{
  "dataset": "simulated stained blood smears",
  "vocab_size": 32,
  "encoder_norm": "batchnorm",
  "encoder_drop_path": 0.1,
  "fusion": "prefix",
  "decoder_parallel_block": true,
  "decoder_prefix_bidirectional": true,
  "optimizer": "adamw",
  "beta2": 0.95,
  "eps": 1e-06,
  "grad_clip": 3.0,
  "ema_decay": 0.999,
  "epochs": 21.5,
  "lr_schedule": "linear",
  "warmup_steps": 1640
}
Rows from block 5 of the image encoder of a small image captioner, named by matrix and row number. Rows with one number belong to one channel. Each number is 500 + 40 x the weight over its row's rms, rounded and kept within 0 to 999. All counts start at 0. Numbers have three digits each. After the name is the row's rms in percent of the matrix's.
After each channel's rows are labels from the 100 images, of 14848, where the channel reaches its highest value: "top examples" is what is common among them. Only what is clearly more common there than usual is listed. The data: simulated stained blood smears.
# convs1: grouped (7 groups) 3x3 conv (encoder.blocks.5.convs.1.weight, 112x16x3x3, each kernel summed), inputs within the group 0-15
# convs2: expand pointwise conv (encoder.blocks.5.convs.2.weight, 112x112x1x1, transposed), outputs 0-55

convs1.82 064:570479497571468465476489450484480555503567468473
convs2.82 097:481457490484504483499555506522465551508579517466489532505566544489522533584483518495457463518463459541567477514502481496503479539492496550527443377469463490464394603515
top examples: band-shaped nucleus

convs1.17 086:481479395560485527485500550530527456486543521520
convs2.17 096:516459467535494567498515473506480510522481479489490453505439450467454503479504453475470471485518583450444491498470456527478485419492501519493493490497424476511493496522
top examples: small spheres

convs1.8 109:468536513515507488487447488456429547449478417521
convs2.8 068:485477484539414433508489541452545425453455450449484489476452486461455511446481516512492553470476503464442474464406435475458536458491513504434492553504429409457462496518
top examples: two lobes with orange grains

convs1.0 109:537506488500476493464567455568568457553471529505
convs2.0 120:485512505490522476536468489453517435462487454487483472509504627500486445488499499486509506445420426549502478525484483457606561425451498477502486429539466463514456435481
top examples: dark grains

convs1.37 081:511552446411484481469456460543539490465460486478
convs2.37 063:561503517520504483582514538514503529408535549465587528511531459475435499504550579539543480508489478474461387520493504471448532469500574477498492514451500531575486459585
top examples: lobed nucleus

convs1.22 121:457431512419477500499508492488506486473412533541
convs2.22 118:436491480403465458473421502490456494587500398536419490476455491491528519496504456491444505498427462483498550474531482560494465471538546465465507443501453510489504499389
top examples: target cells

convs1.83 144:419460484487581508519449457528503487508500519564
convs2.83 110:454471461473501496412522447521492502524487513482484515497516541515548631514486521526503509493459463446474427392505449473501531497524491487470501431468463417456529508468
top examples: spiky cells; no large cell

convs1.100 082:472528444464464442450510476571458459472462508533
convs2.100 083:439498494528469484504508509520524457410456461486410545471512473449494511436578491503393539508546563461469494525485456462460532486467496521467448540502468424503515493491
top examples: discs

convs1.92 058:549447437510488470461527486439458512566502448512
convs2.92 100:482453499496472440495496505478490505508563495474495517451494530488487479548454472474425485517483484554557491518460421514493442521471494525514438417462488502451373596447
top examples: band-shaped nucleus

convs1.60 086:539477487554489557561482496488551497432538563486
convs2.60 107:531509530530541565546531544514460483546501534464515487479507486474468495563457555517530481515528408520509458595530545537450512516498469541466556527519476480460534531530
top examples: kidney-shaped nucleus; crescents

convs1.89 085:533466468529490454487464490441417520502509418516
convs2.89 102:455479515450423433512505490471521526469566464452484532432539510461465481498460526447437452499460499544517483503424456530476462528501507511473495485451464486478485554478
top examples: band-shaped nucleus

convs1.59 088:514483485480525463452526423497459451552466439457
convs2.59 081:460487543459435441464408499478450447534486450487508515469428496505483474478478438518478512504419462442460502437507424494474483453512467535473500487500496482447474506425
top examples: discs

convs1.52 081:501475458496496501471486423470504427543511446429
convs2.52 090:512489528490510532498476573516484459556491509496452539446484488516440513473450544587440491465532494459467496473536482505485520439471463587434582532517497471560568574497
top examples: crescents

convs1.4 115:482493530565581554525474459487452479479505546548
convs2.4 108:452485446445605514489490528572504513441491573524514523507496492465500466462475548548516540547485498419442491529564443512421513489511466524478488447476492460472553524472
top examples: two lobes with orange grains

convs1.84 083:498511499465460479525532552423445448514448444486
convs2.84 081:544487502550514417494454520487487532518578519526537469501555463483496481495499428495471516530468464547570578531539498538513445555485526537615443461475502545491457540459
top examples: band-shaped nucleus

convs1.6 116:509475530563572542532450472470452456493508542542
convs2.6 108:434489439444601520484479526575499523444506558527514540486495481443507470480488530539519538551474491427451499513563454511404495499532472533481511435489506454483554528478
top examples: two lobes with orange grains

convs1.56 054:429473500461547484462461524450493453549560506461
convs2.56 108:512481556501490537509491564558502460555505492544514586478492469503447500485467552576440480489554479467488495485525475498493520468468473569457594514508465461531570577461
top examples: kidney-shaped nucleus; crescents

convs1.28 124:461501516434521517443554529538536475513467553565
convs2.28 101:431510470413544456527438511532490489555490486556447483485463483462527549484494452473419526567466466456483527495539443578435466477529520476484510389489528480481508550384
top examples: target cells

convs1.51 084:475501509520489497517494417523502424557490477416
convs2.51 075:500527586443517519457468604531465481548474556507518519535477522481423463428529514565492445492543481489477499464520532512378513458486463552450572533487446513522555565489
top examples: discs

convs1.11 120:537486483494469500472566464558564439559471530502
convs2.11 111:485513492488522487535477488460525433460475472472495474515510626498496424496494486494501516456412410558492467529482477466601559416472491477483493429534456463501462435477
top examples: dark grains

convs1.43 122:488473426518482480517513458455427535459512451444
convs2.43 085:448516481482460467478483495480456455560487440530412455498403519531581585515534467482472525445478506429501550393487493561507471438524477486474485465512480493509494490431
top examples: spiky cells

convs1.14 099:509515482489476501460564480555563462574448541495
convs2.14 101:481505496476527490521478473453504450442462467466490461531481617486474432490478512489517515439443464545479464529465447446595554405481485474494496449547457447486451419517
top examples: dark grains

convs1.7 113:430546480462450518524482482486448532480546431461
convs2.7 071:496506476458525531445538484561501499488494531464478464512461466523394469466460489570458449502510504510479440503487493493495497489521489505532528515474431498476492519485
top examples: ovals

convs1.87 107:491508510474446500499513536439434445516439435466
convs2.87 079:518444511571476449512469489497474463523551494544534546497550455442490443468508436520483539513466497493525539476518522499501474529475491557576444494560490567561487481496
top examples: target cells; ovals

convs1.48 053:452461494429545525487463522505524484492600492468
convs2.48 103:493452522517506550507499543532498434511525496526532569493515477476460516482486555559474539462543513452488490489510516498535528473470477598428588540482460479568550528505
top examples: kidney-shaped nucleus

convs1.19 134:562461486566508509474458507489510453478544418464
convs2.19 111:526474470574504567502545486500522441430517543432507533514525472490374479470488571539534526437518582482468466540476484479509518511482476554478508532517464493554519491624
top examples: small spheres

convs1.102 053:499569529513522533474436465545562548511522454536
convs2.102 118:464566548465454486490478578596467499473479559500471482517480493478463458426598459492482447546476488491488485448535540496387494509486504468514475513455478525501491478459
top examples: discs

convs1.34 051:589476496552545528471474508523516588536510512498
convs2.34 090:512488601558492503546502487490523479532496482485502497476452479509420494485449486469454449554607501466433488471473462501442468406513463494460463535466572459461489576490
top examples: lobed nucleus

convs1.20 127:574445455523485492554521500498470547551532440473
convs2.20 124:564481463543495469506481483501552591457513473491541493486540448469512520488439511482530488538454449502477492496477480506504468528636577444560548438375485488467544523470
top examples: round nucleus

convs1.30 124:580452446521477504559521512491475552550526456484
convs2.30 117:566476463523501457501466481500545577485503458514531506490549437451515512472451480478524515532460454476464498491488482512507468533635589453537554437390465493479547526459
top examples: round nucleus

convs1.75 039:534515520555482479419467491508544510487593511535
convs2.75 111:518444532442501550435523444519529499512512499494515511550501513450461403413540479556516450460552529505445490471459481470497546469464459462426486454522474532500515504502
top examples: teardrops

convs1.111 041:469570525489463519475446463548563545457476521533
convs2.111 093:481567570436500505478448551587462486490461555520493487513460534488466437417607427505468474534500523500499513461519580477398488478460461460502476475480473544517500476454
top examples: discs

convs1.106 080:485516451534514516554544466531512517541537404540
convs2.106 101:468599537406459496476491547565452441495456505475451472503457532484505525447558504517462446500475463451496491423516522493400519478480471483485455512439466474474461483488
top examples: discs

convs1.54 127:450412522436483533493459494518547474479538460469
convs2.54 101:492512492534518544538513535485532448470508480511526515517494495511462503460475515523455542468545568506445463498467502486572497491444505602498510557513489438575496517522
top examples: kidney-shaped nucleus

convs1.109 108:576513486490507565470462586464465482500495547486
convs2.109 100:566528592491468507502477491487535522489508445517582503479500485510502434486476502475486493513590463427456477480454519503481486469567539446465552513428574509451505515485
top examples: lobed nucleus

convs1.110 089:470548515528521501525506454514525504531520375522
convs2.110 090:447561528398437494484471541554412448517450518480452508505445522480472509438552477531498416523501490474497503429504536490376498473466463509472465499471464506504489487463
top examples: discs

convs1.32 100:525502514436510462470434496515498410461438494484
convs2.32 092:559466513581526541530527522526491479471504565487567540521545443455442503504546527594563538452488484463531421495578589457518529516456485553506452531524464528579491483542
top examples: lobed nucleus

convs1.21 099:462491500416464466572522494471510525518417502499
convs2.21 102:484509470428442465472467507451466503577549392569459522478502465476527504465488483503440486504476455450463538444474480557526443459515535465449546480473498543483494489436
top examples: target cells; round nucleus

convs1.107 114:456519462482460478518512451508534511500490379521
convs2.107 072:451515484445488518494506521479422427517459504494502544523438504510494536506490519596498476437500463458513441454505502481506492469469447588453511532517466504519525509475
top examples: ovals

convs1.98 031:490533469503481470464485498582473439466438564476
convs2.98 095:491552543461426472491480547559488488467480458509481498481492447444491468442594449488438444558508504479483450469493481455411499510463475492520417534455494485446471506446
top examples: discs

convs1.39 097:510453598560509557518513546464460529484506510504
convs2.39 098:441485577457488479515433510479481454539457468506520508480442513525500469502436526508476445552565463449470521498494440513408512431466431472488478479455570465465499526463
top examples: lobed nucleus

convs1.57 087:487575504509499455481494450504450430506488471421
convs2.57 068:504487544447475483434513517550517508526441494480532559496486551523482542462458493583478445493455443459470423461479424491475474460537490547475565477445480487473550517410
top examples: round nucleus

convs1.108 044:522572500487454484439472467565531514493473484573
convs2.108 101:456552524479466500507486587612498496448476554496465479504469487471480482403639479478463484553475487506489487462512539504402495523474531479512466521470479504496481490493
top examples: discs

convs1.55 094:485467521483510514484481436481515416513516442416
convs2.55 088:531485525482519536501485552541530477527513485519504553475496485504438518464464543578426513476538506453468471437507451491545509461502485586448559523510459456518558567472
top examples: crescents

convs1.42 060:565441556513499564442532533521515455507541523502
convs2.42 083:481522604515534518538480505523523484507503495505481485503478487515492530488500539507497450568630505464480486481528473483470549463513478485545450550479585488487477569480
top examples: lobed nucleus

convs1.40 070:525473532540528606567493507500458534474487490465
convs2.40 090:460515523468416478504454419419422400482461476498494491486424519513532471517501469495477479510544500458454510487439486508433512408449476444473447516487557520502512466488
top examples: lobed nucleus

convs1.85 106:500469496525509477562422514460453513432512450544
convs2.85 104:534471483484471502516526494547523584500516464470548524465532496451490503514479537480525467511458421496506427481482485481540511507565530465491543438395455475452519495491
top examples: band-shaped nucleus

convs1.101 057:535517436483451428437464505545472449500496463500
convs2.101 100:490532512486466488499489582595526503426488544482474480496495480469466489400629489475479501545474526497472495480487513511424497503484564478503472502454470494500475472507
top examples: discs

convs1.91 078:534528485516462488474549536453435494573507435468
convs2.91 090:501491513490461463554479554485469498553597499536486503488524498463495516508494458502465479508511483537554585497533538587493456520441500501532448458497496544520437607455
top examples: band-shaped nucleus

convs1.13 112:555518529491496439444452557454460537448474516511
convs2.13 097:541494483500435431520532494442531524410480469437515530485513510469461513482462547496482516508442488509507443476392411490443508497536547479489552498432457452441473509508
top examples: two lobes with orange grains

convs1.68 080:430499480445501481470471522522427495448425504475
convs2.68 071:464547491528448437424494436474456486472469474425543501451498507527542486535450543394556538498472452481518454455420423472532477524562443495550417519469512413438472459517
top examples: teardrops

convs1.93 108:552486486568496466468516462496507575552571498476
convs2.93 100:477452460484502498516540486500490538503591485464450542493568562508507531564447468479423461503468473540556478495489459501521479538495490538501472391505461475474445602469
top examples: band-shaped nucleus

convs1.63 109:537475468568492543560488458493540443484493544441
convs2.63 110:491499533502545545518500539516444480529484550465525500472486474467469489540484553508549454518516394509514453601543539533439490508497434541457556515489467499463533524529
top examples: crescents

convs1.16 117:493453434489474549504505552561582503467495519536
convs2.16 116:449463479450501508540474502501453487584496452540459439501410500450466463442477406477465491509505529555467603553532510620471451465497513485461504455518479527519504506429
top examples: target cells

convs1.36 067:567457544490534547498561534525499431505560505490
convs2.36 091:490521570524516494532496526499529479508460485473477462490420479525468508494476501513482445552607492462445458520513473483446535413508458512484465538469587482463453552470
top examples: lobed nucleus

convs1.80 055:513504487492399502485482517516514498482495521386
convs2.80 112:427447482489458574444549451506506515518508511467408512498461534497508505530472491500437465472545560518520501527476504490523509530478460484511489496524467455489466539504
top examples: small spheres

convs1.47 051:544475495526444456412508504540527564532541518508
convs2.47 095:502508589550501480523504496498526486482495514469510474432449501525434483504437516466489468534606512443442511463447466478480477444524473482491466554484578458429480556520
top examples: lobed nucleus

convs1.33 109:532467478412510496482467474550516423491481462451
convs2.33 078:551491509533470544512538565541491500509513538514549522513480400471356460484547515584550512482529450479484468426579597537477514539507501585482506566502494561536497521545
top examples: lobed nucleus